config.yaml
train_examples: 26041
time_shift_ms: 50
hop_length: 160
targets: ["tonic", "pace"]
activation: "swiglu"
head_dim: 16
qk_norm: false
num_experts: 8
expert_mlp_ratio: 0.25
positions: "rope"
pooling: "mean"
residual_init: "scaled_by_depth"
lr: 0.027
nesterov: false
Rows from block 5 of a small sound classifier, named by matrix and row number. Rows with one number within an expert belong to one neuron, the router's apart. Each number is 128 + 24 x the weight over its row's rms, rounded and kept within 0 to 255. All counts start at 0.
Before each expert's rows are labels from the 100 clips, of 14976, where the router gives the expert most weight on average: "responds to" is what is common among them; "peak on" is the class under the peak. Only what is clearly more common there than usual is listed. The data: melodies that start on their tonic, played by one synthesised instrument. In brackets: how many of the 100.
# router: slot weights (model.blocks.5.mlp.router.weight, 16x384, trained with AdamW), inputs 0-63
# gate: expert gate (model.blocks.5.mlp.gate, 8x96x384), inputs 0-63
# up: expert up (model.blocks.5.mlp.up, 8x96x384), inputs 0-63
# down: expert down (model.blocks.5.mlp.down, 8x384x96, transposed), outputs 0-63

# expert 3
responds to: the note A (77); tonic: A (54)
peak on: A4 (49)
router.6 [135  90 145 149 121 153 119 143 129 121 120 153 112 108 157  91 103 118 130 131 115 140 132 139 127 156 179 124 172  86 139  98 132 166 109  99 155 149  97 134 153  93 127  98 168 147 120 141 141 132  80 127 120 149 103 128 168 116 140 168 167 161 164 111]
router.7 [120 119 156 115 144 152 129 127 139 136 128 116 109 120 120  87 133 118 144 140 133 107 109 109 150 110 156 154 137 107 103 113 145 186  99  82 151 123 126 129 121 122 135  76 162 102 102 138 145 139 102 134 150 148  83 119 120 149 109 127 130 131 144 134]
gate.0 [132 125 122 127 129 126 110 128 143 161 128 139 131 133 129 128 124 132 120 149  84 136 142 124 107 181 135 131 128 126 132 128 135  98 123 127 128 125 133 124 131 128 149 125 107 142   0  77 123 126 183 129 129 127 129  90 129 118 127 102 131 131 113 134]
up.0 [130 128 136 141 123 140 123 124 153 134 137 128 151 137 127 132 132 122 128  93 132 129 119 129  98 131 117 138 136 110 128 136 114 255 128 117 127 126 180 124 141 135 129 125 139 128  65 141 127 128 129 110 101 125 127 151 133 126 127 133 124 127 127 130]
down.0 [118 137 133 128  91 129 127 117 114 143 123 135 128  82 142 109 148  91 137  96 163 163 112 142 114 128  95 134  78 129 129 117 129 124 149 130 129  97 146 128 182 109 140 152 118 127 118 129 136 165 104 127 122 154 151 102 168  98 134 149 116 161 150 128]

# expert 2
responds to: staccato (53); bass guitar-like (51); pink noise (32)
peak on: no note (75)
router.4 [128  99 135 135 110 146 109 125 190  95 150 191 173 134  92 146 132 116 117  83  94 143 118 121 158 118 153 142 142 153 101 139 114 111  69 107 115 124 124 105 112 114  89 131 131 114 149 147  89 132 100 124 128 107 113  81 100 154 123 100  89 152 122 127]
router.5 [113 138 153 164 117 107 115 135 154 124 157 172 181 144  99 147 122 147 141  90  87 134 118 119 157 131 165 148 135 180 131 137  89 150  72 144 134  98 130 125 100  81 101 135 148 108 113 147 121 117 148 130 143  89 141  76 114 171 104 102  96 143 150 153]
gate.0 [124 128 133 129 114 131 155 117 128 128 128 122 114 148 142 123 121 131 124 137 135 126 116 132 118 140 119   0 126 111 128 161 126 122 137 101 127 129 195 120 137 124 129 134 144 119 130 232 130 119 186 129 141 131 138 138 128 130 160 121 176 126 131 115]
up.0 [134 124 108 127 132 106  92 167 118 166 146  95 107 102 122 126 131 136 128 144 117 138 129 132 129 126 145 161 110  80 136 120 121 128 135 153 120 124 129 130 130 143 132 129  97 127 178 132 121 131 108 129 132 128 127 129 127 143 125 129 134 136 129 145]
down.0 [134 109 116 111 109 143 130 169 115 119 154  77 127 119 107 169  98 139 129 159 142 128 140 151 156 130 132 128 170 121 133 138 132 133 118 199 127  98  98 145 132 152 119 130 129 167 125 119 138 123 126 128 161 109 122 134  82 148 134 120 132 130 119 125]

# expert 4
responds to: the note G# (100); tonic: G# (76)
peak on: G#4 (62)
router.8 [137 109  85 111 139 184 185 125 104 118 117 117 117 134 165  96 105 172  96 133 132 121 103 135  94 157 131 131 107  98 109 109 151 141 140 115 160 131 107 147 114 127 125 125 128 100 140 159 127 154 125 116 126 118 112 123 174  97 162 117 105 127 151  78]
router.9 [168 132 116 147 120 158 196 124 105 111  97 119 105 138 122  80  80 164  72 134  91 114 130 121 141 130 128 103 155 131 116 119 133 113 128 147 130 146 135 120 125 119 155 121 124 126 137 217 146 120 117 140 144 129 120 120 130 139 145 113 113 124  93 108]
gate.0 [141 122 128 125 114  64 128 125 255 117 126 118 144 126 132 126 127 199 128 129 120 132 156 128 129 129 136 130 128 218 194 123 121 130 123 128 127 128 135 131 119 128 123 129 132 120 119 157 126 124 145 142 155 128 127 135 128 126 126 127 133 131 124 125]
up.0 [148 120 129 128 129  49  95 124 242 122 127 110 150 127 130 126 128 159 128 129 122 133 156 129 129 128 133 130 128 255 203 126 101 133 120 128 127 130 170 133 124 126 136 130 143 108 123 144 127 126 125 141 163 133 129 136 129 123 126 128 133 131 124 126]
down.0 [139 151 125  78 131 137 132 155 126 120 129 126 121 138 147 105 142 123 134 127 118 119  75 132 112 111 122 124 139 128 100  87 145 140 136 151  54  98 150 123 130 141 122 126  94 124 130 125 138 169 118 126 151 148 132 139 174 128 114 101 206 132  91 123]

# expert 5
responds to: the note G (98); tonic: G (57); thin (high-pass) (30)
peak on: G4 (58)
router.10 [122 140 116 115 136 196  81  95  70 136 118  91 144 154 161 127 118 114 119 141 123 101 167 151 131 160 111 147 122 101 156 111 128 137 143 102 111 140 125 140 154 163 163 107 118 116 101 153 126 151 124 140 144 112 105  98 167  63 146 124 119 152 143 119]
router.11 [165 107 156 141  99 102 148 145  74 126 121 145 129 157  99  92 154 139 134 104 129  99  92 108 109 122 123 147 190 106 125 104 131 178 100 139 123 149  59 120 104 133 148 128 158 119 105 147 142 170 107  84  96 121 130 126 173 101 166 103 167 142 167 117]
gate.0 [123 136 129 131 128 155 126 128 149 130 136 128 127 129 133 106 128 128 127 130 114 127 120 128 130 126 127 128 129 127  90 123 128 120 139 128 128 130 121 128 128 125 127 127 127 132  79 255 121 128 131 119 137 128 128 125 128 132 127 128 113 133 127 128]
up.0 [124 137 127 141 128  74 173 128 154 129 131 125 128 128 133 120 127 128 125 131 122 127 109 127 129 126 125 127 130 142 106 120 123 124 128 128 128 128 160 129 127 127 129 126 114 133 100 255 113 131 128 127 131 128 128 185 128 128 138 128 112 129 124 123]
down.0 [142 122 134 104 181 116  88 139 132 128 132 116 121 146 125 104 127 115 130 128 147 153 163 114 139 113 158 122 123 173 127  94 111  75 106  68 127 130 138 143 129 123 134 188 173 121 136  99 132 156 131 160 142 151 116 144 122 159 111 123  82 106 128 130]